python train.py --model="masked spectrogram model" --encoder_layer_scale_init=1.0 --encoder_moe="top_k" --encoder_expert_mlp_ratio=0.25 --encoder_width=256 --adamw_lr_other_params=0.0017
Rows from block 3 of the encoder of a small masked spectrogram model, named by matrix and row number. Rows with one number within an expert belong to one neuron, the router's apart. Each number is 128 + 32 x the weight over its row's rms, rounded and kept within 0 to 255. All counts start at 0. Numbers have three digits each. After the name is the row's rms in percent of the matrix's.
Before each expert's rows are labels from the 100 clips, of 14848, where the router gives the expert most weight on average: "responds to" is what is common among them. Only what is clearly more common there than usual is listed. The data: melodies that start on their tonic, played by one synthesised instrument. In brackets: how many of the 100, against the usual share in percent.
# router: router (encoder.blocks.3.mlp.router.weight, 32x256, trained with AdamW), inputs 0-127
# up: expert up (encoder.blocks.3.mlp.up, 32x64x256), inputs 0-127
# down: expert down (encoder.blocks.3.mlp.down, 32x256x64, transposed), outputs 0-127

# expert 5
responds to: pace: fast (80 vs 32.9); bass guitar-like (71 vs 5.1)
router.5 071:122103158142101156158138108138143091120101069146131157103121095151174150102115177101155127122131190126177140101055122093162118120148140122110170139094130223140104106093103037121159143046141122163130138125013179132111133107095070133106123188151140189136105094126130153088072133123131189149097124122116142125155091138114128066175132172073111116162217141078123094142098141108102091160109
up.0 093:138128103136128128128138128162128234157122088158128117183073142151147128128145128128128123115150192133128162128165101095128128134128097128131132146128128128092164128128203189120148189157128097115062083142128128111178192157108181179128144128128026132128151128128187128128128139068129147134148128122159143087083128121128110191128128128092128136090125126128094176200198128095116118126160
down.0 112:128101174128164166069138143128146134145128142092178162180120130154133098124051128148210135121111140128119128151098092091119128136068142084100128142185155123108128127203095128128135188097178143128128128159166174102162143095155149191054117190148099128123082060138128122128149157166162128060112116144128143113086128128128128169128157128167178128128133147165079128166128128079122128096128
up.1 080:136225128156128189147149128128128119096168092128128099167148128128128126109128193111186166128053099125155128128098136128105128126154164160108141172132128172128128219143084128166122125054147141165116128128124136160128048152045220124128206151128160148118023128184128109127131165155128162128158141180084090162128128211075111117128199105128128152135188128150106128128128128089128132170060
down.1 091:121081180150219145070095128131128119112039205128128129136123130128111178152171060193091102152128112128068128128185185128109126128172141128128084128099128146233159068158134125162128128194128128077201088102099128140128135047128112126107128088175073157117131128097128098122124121117112086081128121116128128128222128093128069104084106166103128128128083082054128119128175128128130128128125

# expert 26
responds to: the note F# (67 vs 40.7); tonic: B (27 vs 8); tonic: F# (26 vs 8.9)
router.26 134:117175100094132121103156176111135130138128133146104115200130147161084113104141114107128126126089094144078122091163192079151118195111121125067146108228051090133102149142127152060127095158085124166111125098163134146125103134118177222152101127112193120149107128088064168076126122152190143117109153069094126155091167135129095118165194195102120077139137124140076106160126106187122144161165
up.12 085:128153121095109128128128192128097172147128128162073128128069192134128073128128155092128169128076102128128128103076128128093128088149128128165172180104169168115128087152128156128114128128122096090107110127135131174128128128174128128157092128128128081128086101091106142128128128108118128128128128119148200128128101128128128128117155128092081186128150181128128152112116129128128131128184
down.12 087:098106166197133128128128103193175128128128159066176145139198128109128128114089050128128128128047128128128140166171128124128113233128104092128128118109146130128134124128141128128128128117113128123128187090128091128128128160128128125091107128128060128108128128094124193152162128093165128128172137128164088189128141098155128173128168053158080128087150128082128097125128160126080076182112
up.13 097:122115128204128100059149183180048079123113124068128160109128130178085128128100119128211139128119049113151112117145147133128148128123122124051128123128073127224105148171074091128094085111197119163158158124078182128159128128148088142173090082128128128104090129173110085194114128204128128110162178172118128112101128104083128161128170128112128163150171128128116093103132105128194119128128
down.13 081:155128126072128129128128041128128175128128128184101128178078128128128128059164112128128062070128240118128128095095116124128064091128128114128102128128161088197111128128142120128128185118128120145118190058174054103110128131138122072045086128092128128128215128105160201057164128106128080110151090080102118128191128131170086118128063088189128128128128128139099163128128128141128118168128

# expert 24
responds to: organ-like (37 vs 4.9); clarinet-like (27 vs 5)
router.24 125:109139162150113134124144191096122153115064144141136110134128095131076146133130198159096114090113117135127125147157149136152146080106114158144104108072155087126189122125142119189087125066174063092054136131144118117114109108104061061108109121194047151143172131202177128177110145167149097113169116090151143199172124121126126078085103091129135165150060135148096114133135126087160134095130
up.0 118:128099128074161107194161077096128176142128191073128128116109160128170112128128059087157156155128128128104068090128131139128121112147128100128224126128128128111155142131128129128048128136074143127124128130143094092098187153078128118084142149121111164128142091128174120114084138156149137208067128137069128156110144132169062128119165166128128128080088130128127105087128169150101097107069
down.0 116:166116113128160128139146117164128103128128192128128128095110164174082094141157137128128128097137153164184171128170128128128123131069162099075128128128023128128128128156171146163198066168128128128137128152180128152135159128142086186128145191167168058128128166085096114215119201141104128128128119144084144103128170091128128104125143141109128101068136096080112068111198133118131197179127
up.1 092:120128097128128150128125159128119079213120104128192115084125110128109122070128128138128089125128128128135152161167087163098066128069147128092128122174130052147128124080189144128128097110125136208128132127187128106128128147128128083128128128128128144128187151110101119140128184128160069128096097128095128128188128167072081119104146103119169128113128152172128088128102128107085128128184
down.1 090:128061128128150165045188124093164148135128154128244092116136109114126184135128149128128160095128122116119128133128161111089178130128138091128128128107135128119112119147140134069113120166128153128128106169116140145131128083128140192128117121128121167064128097089149013128076093180128131128128128128115181158143128135128126111146094105128109136137146096092128181173138099128229128108079

# expert 31
responds to: piano-like (32 vs 5.2); tonic: F (28 vs 8.4)
router.31 119:122104114129124121143138141160110105184231121128148077251120135101133156184140079108136127130134141115067127174099068098134127111113120110052062097145062103133060152144126106147108113156061213102148070122129137099129074121152127155123139129057157120170123102108113098123123130144116132130110129144118121144126110139125113171161185128105125104111108086137216115137107121109158128158130
up.0 090:128080133098115102128123128121128136128128128208128145128128118128110128137124158179133147178122128110128109149035099119095097160170197128128128140090168082157093128128128126123164128102188033128147128206125128130123105171155128149046093073170115176136128091128197168184117069128128128092128090103160128242119121137128099181125128148179105166179127117035208128128128124048165058128125
down.0 084:069185121151090128154067128151118122128107196101128128128074151080124116124173101128178180103146109128128128112162123161198180127128134170128128128128115131064085128091128103128128128142128143088018128088128094070128128128111159126148185128128095179074168171203121150081178184119128100189128113103138128128128071083181204181128106099068128088086128128205105134193128128158128184117128
up.1 090:128128128128128128098141128128086128134082141159155094085202128155129128128123106093128104087128138162181128128141128125165167150128185101157128128128089128140128160172089098132111128136151128124155106206176128084181128089109137067147130177151135128164121123179135168119128071215112128128128128038137125130149169128159116090083057128151139128128092121054094075128128129176100128128127
down.1 088:102128128116128102128072196128191131114131115126128130128177128128128160128101163113128139129128128158090145050128112155152128128128062128128143128158211128066128066128119102116128128128128128128128181169101128116085128150128169123149130128101128128094109158109047128123128147128128128147037128163128128045059108185128148160128120128115128097099128132134164128128131098161184128185174